config.yaml
targets: ["count"]
kernel_size: 3
stem: "deep"
Rows from block 2 of a small image classifier, named by matrix and row number. Each number is 128 + 24 x the weight over its row's rms, rounded and kept within 0 to 255. All counts start at 0.
After each channel's rows are labels from the 100 images, of 14848, where the channel reaches its highest value: "strongest on" is what is common among them. Only what is clearly more common there than usual is listed. The data: rendered rooms with furniture.
# r30: branch 2 reduce pointwise conv (model.blocks.2.r3.0.weight, 56x128x1x1), inputs 86-127

r30.28 [124  91 106 123 106 117 151 124 139  84 162 162 150 176 100 107 148 126 153 134 126  86 136 136 140 145  90  95 121 113 108 141 113 112 136  94  61  92 121 127  98  84]
strongest on: flower

r30.10 [ 97 126  68  83 144 165 139 206 112 156 149 127 127 194  97 125 128 120 164 101 167 114 120 137 140 149  92 135 127 122 124 137 148 108 146 145 143 148 145 134 123 141]
strongest on: dog

r30.5 [148 146  89 156 141 130 169 132 149 144 156  94 117 177  98 119 112 129 143 148 166 108 134 141 123 160 155 126 129 141 140 153 103 129 141 142  83  95 118 143  72  83]
strongest on: lamp

r30.13 [121 143 135 124 128 112 136 156 125 117 128 129 154 134 120 155 168 124 159 148 119 134 153 131 121 126  72  67  94 115 119 107 123 134  89 124 107 120 102  94 118 118]
strongest on: ladder; largest object: ladder

r30.8 [124 122 102 109 154 170 165 188 106 161 159 131 162 174 134 118 132 140 155 163 124 145 129 130 137 132 101 133  79 100 108 152 132 125 165 115 147 158 151 153 155 174]
strongest on: dog; largest object: dog

r30.16 [174  99  80  99  95 159 105 147 117 153 165 104 129 141 143 128 133 126 199 138 134  95 106 144 138 107 137  85 163 135 129 143 125 114 143 151 134 128  96 113 126 133]
strongest on: count: zero; white walls

r30.22 [157 109 105 149 101 131 128  88 135  94 166 127 148 139 155 106 135 117 137 132 124 146 134 147 133 133 110 146 115 123 115 131 161 173 132  91 130 166 125 124 101 110]
strongest on: robot; dog

r30.15 [ 88 133  80  82 160 114 140 153 144 126 135  81  77 124 167  89  79 129 177 126 150 105 117 110 115  93 105  92 140 114 109 135 118 119 138 154 117 123  99 108  97  93]
strongest on: largest object: barrel

r30.21 [146 127 142 126 165 110 167 160 161 124 128 104 142 164 131 121 123 158 132 177 121 123 198 113 121 155  95 103 100 126 120 108  89 119  99 138 168 147  93 107 137 146]
strongest on: chair

r30.19 [ 88 101 103 124 119 182 135 137 101 152 142 125 160 172 107 137 167  96 125 122 151 114 110 129 123 159 130 138 117 118 124 138 154 131 160 105 101 126 151 136  75  89]
strongest on: teal walls

r30.26 [108 140 146 132 150 169 121  71 125 149 118 129 110  79 157 106 136 141 110 135 143 138 133  96 152 118 122 147 122 143 135 131 116 151 142 131  73 123 137 140  97  63]
strongest on: count: zero

r30.54 [102 113 137 140 127 153 128  99 111 142 123 146 140 135 144 150 153 132 154 123 117 149 119 150 134 130 120 111 108 132 126  90 116 139 122 121  45  84 117  78  92  19]
strongest on: count: zero

r30.34 [ 97 102 136 109  87 121 107 111 109  82 100 145 150 108  94 118 106 114 117 109 136  97 113 123 133 148 125 113 126 124 124 105 109 154  98  92 117 136 126  98  79  96]
strongest on: table; ladder

r30.44 [128 117 133 115 146 141 133 115 124 137 125 164 190 107 128 141 176 151 156 145 116 121 132 139 149 102  69 116 118  88  88 130 139 177  94  74 102 162 138 119  90 107]
strongest on: ladder

r30.20 [ 81 126 119 124 141 128 127 143 123 133 127 133 138 152 109 112 143 129 142 119 147  82  98 165 148 144 132 138 120 134 128 102 150 123 120 114 117 118  97 106  78  43]
strongest on: umbrella

r30.35 [124 121 125 115 139 147 129 104 135 138 125 138 136 118 128 122 126 130 168 147 109 131 125 139 141 110  90 147 135 113 137 132 133 145 163  96  84 123 144 143 101 115]
strongest on: wallpaper; count: zero; white walls

r30.42 [123 112 143 135 142 173 132 132  95 163 155 132 100  96  94 135 142 169 101 153 158 118 114  92 161 158 145 130 147 129 135 135 133 153 122 127  98  96 154 153 100 118]
strongest on: count: zero

r30.0 [118 135 148 129 137 161 118 141 124 166 138 134 108  61 135 130 144 162  99 148 164 128 117  76 168 147 128 139 134 124 126 162 129 145 158 135 124 120 164 166 134 139]
strongest on: count: zero